python train.py --dataset="rendered solids tumbling over patterned floors" --image_size=32 --arch="convnext" --experts_per_token=2 --patch_size=[2, 2] --kernel_size=7 --projector_hidden=512 --projector_hidden_layers=2 --optimizer="muon" --adamw_lr_other_params=0.0023 --batch_size=256 --lr_schedule="step" --warmup_steps=240 --weight_decay=0.08 --adamw_weight_decay_other_params=0
Rows from block 3 of a small self-supervised image encoder, named by matrix and row number. Rows with one number within an expert belong to one neuron, the router's apart. Each number is 128 + 24 x the weight over its row's rms, rounded and kept within 0 to 255. All counts start at 0.
Before each expert's rows are labels from the 100 images, of 14848, where the router gives the expert most weight on average: "strongest on" is what is common among them. Only what is clearly more common there than usual is listed. The data: rendered solids tumbling over patterned floors. In brackets: how many of the 100, against the usual share in percent.
# router: router (model.blocks.3.mlp.router.weight, 32x128, trained with AdamW), inputs 0-63
# up: expert up (model.blocks.3.mlp.up, 32x64x128), inputs 0-63
# down: expert down (model.blocks.3.mlp.down, 32x128x64, transposed), outputs 0-63

# expert 27
strongest on: light from behind the scene (66 vs 24.9)
router.27 [155 113 126 172 160 107 124 110 127 148 115 131 130 145 115 133 119 121 115  84  87 109 169  76 158 113 136 147 137  98 163 127 105 156 147 188 151 125 126 124 125 121 136 110  94 115 113 146 134 157 136 107  94 182 122 106 106 149 107 128  97 146  98 119]
up.0 [157 112 118 106 129 153 104  97 146 136 122 106 158  99  82 153 141 140 125 134 166 157 120 160 109  96  91 121 127 147 120  97  88 103 105 129 111 147 122 134 170 124 130 179 115 112 153 128 173 134 107 157 108 150 162 122 137 128 144 124 120 129 152 162]
down.0 [166 110 155 121 118 100 149 132 154 137 151 128 125 168 165 113 138 123 107 165 109 114 146  92 104 103 127 153 138 112  85 113 148 140 111 128 121 116 187 149 156 168 148 159 107 110  92 183 118  99  98 150 109 115 161 160 134 152 149 121  95  68 173 126]
up.1 [138 170 126 110 122 163 158 136 101 139 111 133 144 125 178 133  90 108 101 129 143 111 144 142 131 116 121 155 129 111  88 133 177 122 122 101 122 133 121 109 126 154 157 123  99 114 163  93 129 100 100 117 125  94 113 132 121 143 128 107  99 162 115 129]
down.1 [125 131 117 146 104 144  80 134 179 108 125 172 153 140 132 146 185  85 140 159 113 102 138 109 108 113 109 127  78 159 120  91 169 116 118  94  98 165  99 135  93 127 153 125 152 113 118 121 116 147 113  63 120 120 110 119 122 126 161 179 137 113 126 113]
up.2 [115  84 144 107 145 161  96 119 110 141 129 193 100 158 138 121 140 118  82  90 149 164 146 129 136 149 164 122 122  89 105 144 106 124 135 119 119 114 121 126 160 169 118 134 137  84 152 160 115  62 157 141 120 137 120 143 166 138 100 129  83 118 116 145]
down.2 [125 145 131 118 146  94 163 202 120 156 105 120 138 130 132 151 169 122 113 113 117 117 125  59 156 104 102 130 122 112 129 134 120 137 143 114 151 162 132 121 126 150  81 102 109 131 130 119 134 100 174 136 134 158 111 122 144 146 133  92 113 146 125 136]
up.3 [ 34 155 128 114 155 140 138 124 100 119 141  83 111  94 136 121 102 129 141 153 129 174 124 105 168 118 154 108 120 124 144 168  97 127 122 112 154 119 116 112 101  88 153 114 150 148 122 120 128 153 148 118 133 128 129 100  94 140 115 113 140 114 149 180]
down.3 [103 127  98 105 109 137 159 130 135 117 131  85 110 141 140 134  98 114  79 141 161 107 122 154 124  88 150  99  85 173 102 111 143 121 177 151 103 150 119 126 138 124 121  85  97 152 140  98 129 110 176  90 138 137 154  97 136 171 127 129 151 161 170 115]
up.4 [151 110 171 126 138 148 148 142 131 125 127 129  90 107 163 124 188 127 120 102 128 122 101 140  92 124 115 122 110 109  63  96  99 122 153 141 169 130 134 142 124 100 106 110  87 122 127  99 134 109 130 139 130  49 160 104 149 127  98 143 119 136  90 127]
down.4 [103 173 112 138 161 153 151 171  94 120 128 143 118 108 133 112 140 150 157 139 137 143 134 140 157 146 109 113 108 109 131 123 184 130  85 142 109 121 126 175 124 122 146 182 124  80 135 184 169 142 141 134 100 120 146 121 155  85 116  93  90 121 136 128]

# expert 6
strongest on: count: one (84 vs 25.8)
router.6 [121 142 115 148  99 131 129 143 128 124 121 115 140 159 166 114 106 105 122 175 167 111 131 137 117 124 171 177  85 100 106 112 153 129 121 147 125 121 165 177 118 131 154  79 129  92 126 125 114 154 121 115 116 112  75 139 155 188 136 140 110 140 140 135]
up.0 [ 85 129 142 116 124 151 131 137 133 113 128 137 114 123  98  92 172 181 158 124 117  91 110 148 139  89 144  98 105  97 101 185 111 113 131 113 138 104 152 128 130 124 158 143 123 186 109 122 136 150 124 110 152 100 128 119 164 160 155 140 100 144 137 123]
down.0 [142 134 115 121 125 107 131 102 116  98 100 126  90 163  45 138 116 165 113 149 141 125 115 121 134  97 145 139  86 117 135 141 144 134 159 159 120 142 111 134 142 133 174  81 127 141 120 120 110 150  88  86 140 130 150 129  78 110 120 127  81 119 117 110]
up.1 [152 151  87  94 156  93 105 154 120 136 129 130 138 139 121 146 151 109 203  90  87 121  98 139 120 148 114 118 142 122 115 152  83  79 144 127 165 104 155 139 125 115 152 119 121 147 127 105 147 105 131 105 142 143 143 140 128 156 118 143 112 130 120  90]
down.1 [180 138 135 121 140  91 112 138  86 135 117 112  91 178 160 165 160 130 118 103 148 116  89 158 190 129 137 116 142 167 140 172 165  92 151 131 143 149 107 114 138  91 143 117 124 154 120 136 128 127 119 138 129  90 135 109 129  74 148 123 110 162 106 156]
up.2 [129 150 142 108 121  80 153 128 130 124 150 115 170  92 114 149 130  99 158 105 121  99 108 121 166 130  69 118 148 114 110 142 138 122 135 130 143 176 131 116 150 149 177 166 144 115 130 152 124 148 133 152 123 166 150 134 127 139 104 160 130 130 140 113]
down.2 [150 130 115 126 113 156 171  93 111 136 161 196  88 117  86  92 121 115  94 138 188 102 150 130 130 107 150 165 123 128 127  88 162  90 143  83 143 109 114 122 103 116 144 115  99  93 146 120  79 157 127 120 134  94 143 152 127  99 114 143 122 127 132 122]
up.3 [140 126 107 139 126 122 169 158 138 144  96  98 128  62 149 165 110 120 127 111 139 140 152 105 137 121 167  98 125 136 176 149 152 139 122 175 187 134 110 143 161 135 141 101 112 126 151 141 138 100 126  94 134 129 105 104 133 113 126 136  75 122 139 127]
down.3 [129 112 118  98 178 152 150 183 107 143 152 161 109 123 140 144 170 136  84 135 128 125 165 117  68 132  95 113 138  84  76 146 142 125 129 139 106 126 138 125 112 118  75 115 139 108  90 108 163 138 129 157 140 125 111 126 120 154 130 122 108  87 147 179]
up.4 [153 114  92 154 141 175 120  95 177 110 155 101 134 130 163  68  97 122 116 138 105 125 133 124 134 124 108 113 133  95 111 160 123 145 168 159 107 148 149 147 137 140 132 119 124 109  93 103 129 154 177  91 129 105 126 113 142 111 135 103 116 141 148 166]
down.4 [ 81 120 155 111 126 105 134 129  96 132 168 133  86 137 133 114 109 137 154  83 115 124 109 136 113 129 109 145 171 129 132 130 104 126 110 137 131 142 164 117 115 127  89 155 106 125 102 139 139 156  93  93 128 108 130 119  84 167 122 125  80 133 145 109]

# expert 14
strongest on: count: one (80 vs 25.8)
router.14 [155 174 136 129  96 159 144 163 129  92 128 133 134 126 130  97 112 123 151 130  75 102  79 171 133 114 120 140  98 133 149 100 100 126 130 116 112 104 104  97 135 146  99 115 165 135 152 116 128 149  97 147 131 143 148 149 134 127 125  95 103  91 163 109]
up.5 [119 176 124 125 120 119 146 123 106 139  93 136 136 105  96 122 201  95 108 121 138 130  62  76 136 125 105 116 135 134 114 122 165 167 122 111 145 133 138 175 131 134 159 113 106 119 133 138 126 124 136 136 131 192 110 101 144 126 107  72 125 119 117 146]
down.5 [122 158  93 115 157  76 133 117 171 155 127 148 102  89 151 159  98 139 108 124 138 153 111 158  97 161 138 144 196 159 120  98 106 114 164  92  97 142 131 145 139 110 129 109 146 141 132 129  93 147 148 129 137 117 108 127 101 102  98 120 125 130 103 134]
up.6 [147 104 164 113 142 123 108 136 153 131 113 130 128 137 105 163 146 148 102 149 157  74  76 159 113 141 157 162 160 113 125 134 123 139 155 111 129 143 125 129 123 124 113 148 119 123 125 117 113 164 153 110 144 194 133 152 103 104 166  93 139 115 156  95]
down.6 [ 83 114 136 111 112 148 129 140 152 141 116 125 152 110 138 119 134 130 152 131 155 139 107 103 116 122 115 145 125  93 169 133 109 160 144 146  84 180 109 153 133 141 107 138 135 116 151 136 154 150 141 117 139 157 123 109 106 108 163 161 117 123  83 187]
up.7 [128 185 175 109 133 191 104 131 126 153 125 130 127 136 106 112 160 166 112 125 112 143  99  98 138 125 133 123 108 139 159 101  91 160 117 123 116 103 146 130 109 124 111 123 130 151 100 121 118 151 159 116 149 116 135 104 120 131 137 137 125 102 104 132]
down.7 [115 127  77 151 103 106 154  73  79 129 124 146 120 165 119 150 129 108 136 139 132 120 122 147 101 142 151 119  87  86 121 112 147  96 138 144 137  65  88 138 100 116 117 134 124 145  96 118 152 113 116  62 180 144 112 187 128 135 124 138 114 122 123 116]
up.8 [ 89 143 158  88 128 142 156  62 163 133 136 165 112 116  75 149 114  97 108  81 156 121 115 141 169 145 109 102 111 136 122 130 175 141 169 118 135 130 150 113 105 130 130 154 122  94 104 117 110 101 145 182 144 153 130 143  98 129 114 144 139 142 132 151]
down.8 [ 94 186 122 128 147 114 138 160 129 142 131 102 139 117 129 178 115  93 119 133 156 141 149 149 126 111  91 156 124 130 124 112 127 103 122  92 145  84 129 126 115 130 130 153 146 127 153 125 121 110 141 158 131 109 109 131 120 112 137 118  56 137 143  90]
up.9 [156 119 122 112 149 110 126 119 132 122 149 163 103 175 105 119 138 164 145 111 115 112 153 102  91 116 142 166 115 122 112 110 149 127 107 143 114 143 158 154 125  88 124  94 139 100 144 120 106  91 155 171 138 139  88  81  82 114 116 119 199 153 142 130]
down.9 [114 151 131 118 137 155 136 139 137  72 103 212 169  84 128 150 157 126 126 142 152 129 153 117 135 100 123 167 133 144 109 128 146  86 137 133 134 109 121 136 168 169 109 158 150 121  66 107  83 107 144 103 120 135 139 160 125 114 110 104 134 136 121 106]

# expert 13
strongest on: light from behind the scene (92 vs 24.9); count: four (80 vs 23.2); sphere (27 vs 9.6)
router.13 [104 109 147 161 123 114 168  93 120  99 102 104 137 135 180  92 147 167 102 130 129 148 160 106 130 150 124 136 123 140 131  94  94 103 108 120 154 108 123 144 130 149 150 151 182 133 113 127 165 122 131 156 152 125 111 138 132  96 125  94 109 160 109  70]
up.0 [116  82 144 170 165 114 113 165 113 122 143 160 126 119 135  93 141 156 142 145 134 161 112 121 130 129  84 101 152 148 121  93 140 152  88 155 148 132 149  99 122 129 144 125 123 139 130 120 156 144  88 152 160 153 138 140 113 122 166  90 114 132 109 183]
down.0 [159 117 107 100 114 118 110 126 141  92 112 130 144 108 105 132 156 110 138 176 139 100 125 125  98 102 168 137  52 118 112 131 104 168 138 144  89 169 107 119 144 152 117 176  81 139 133 127 140 135 103 126 116 115 148 145 133 150 165 140 107 150 135 162]
up.1 [150 129 106 164 145 132 114 101  98 160 117 134 121 152 140 193 141 127 170 142 154 122  95 139 138 122 148 156 118 135 147 182 160  64 128 147 134 113 113 141 125 121 129 145 116 105  85 127 143  94 129 120 115 157 128 121 123 106 172 101 179 111 149 105]
down.1 [116 135 106 138 141 166 146 195  80 112 141 127 119 105 118 129  74  99 126 108 141 154  91 111 142 173 115  96 149 147 118 134 115 122 160 162 126 107 147 154 107 167 123  96 135 111 144 132 131 149 119 153  89  83 151 118 135 139 130 128  97 130 114 167]
up.2 [142 152 137 129 144 114  88 144  97 101 133 113 145 166  91 161 133 117 119 134 124 131  64  85 131 117 140 136 142 118 118 137 154 174 131  97 163 133 145 127 144 133  89 117 120 130 142 154 136 153 155  83 129  81  65  97 119 110 148 101 164 132 124 109]
down.2 [117 105 121 128 151 144 128 167 116 123 172 151 129 126 113 116 122 125 147 114 156 147 132  92 133 131 112 132 115 116 102 112 179 125 111 161 142  82 129 107 145 163 134 151 120 127 151 162 146 190 125 101 159 152  99  92 124 115 166 124 101 102 165 125]
up.3 [128 173 111 159 131 120 115 159 127 132 136 156  91 118 132  88 141 134 147 110 129  98 128 157 113  94 107 147 178 120 150 133 144 122 121 134 172 148  91 117 128 124 181 143  78 147 100 115 111 142 109 118 134  77 137 143 101 129 115 123 156 100 123 129]
down.3 [135 116 119 119 134 144 128 106 125 100 146 123 141 172 131 120 115 109 136 103 121 147  90 102 111 151 117  77  78 115 141 109 157 166 138 115 149 105 111  97 160  80 144 127 152 112 122 130 112 133 169 138 153 160  88 151 147 154  66 149 130  91 132 147]
up.4 [164 112 160 141 119 115  89 150 136 137 142 124 112  97 144 116 133 125 148 107 140 161  88 136 156 100 127 133 123 128 160 158 160 139 119 136 131 154 127 123 130 117 153 103 125 107 110 145 148 149 116 172  98 104 185 132 125 146 180 101  14 106 129 153]
down.4 [109 145 101 150  82 114 139  96 130  78 118 159 141 114 127 165  49 116 121 141  95  72 138 111 136  92 144 114 105 134  98 136  92 121 150 142 134 167  96 125 111 115 109 155 141 118 104 161 108 116 105 145 154 136 116 158 105 104 142 135 114 149 133  91]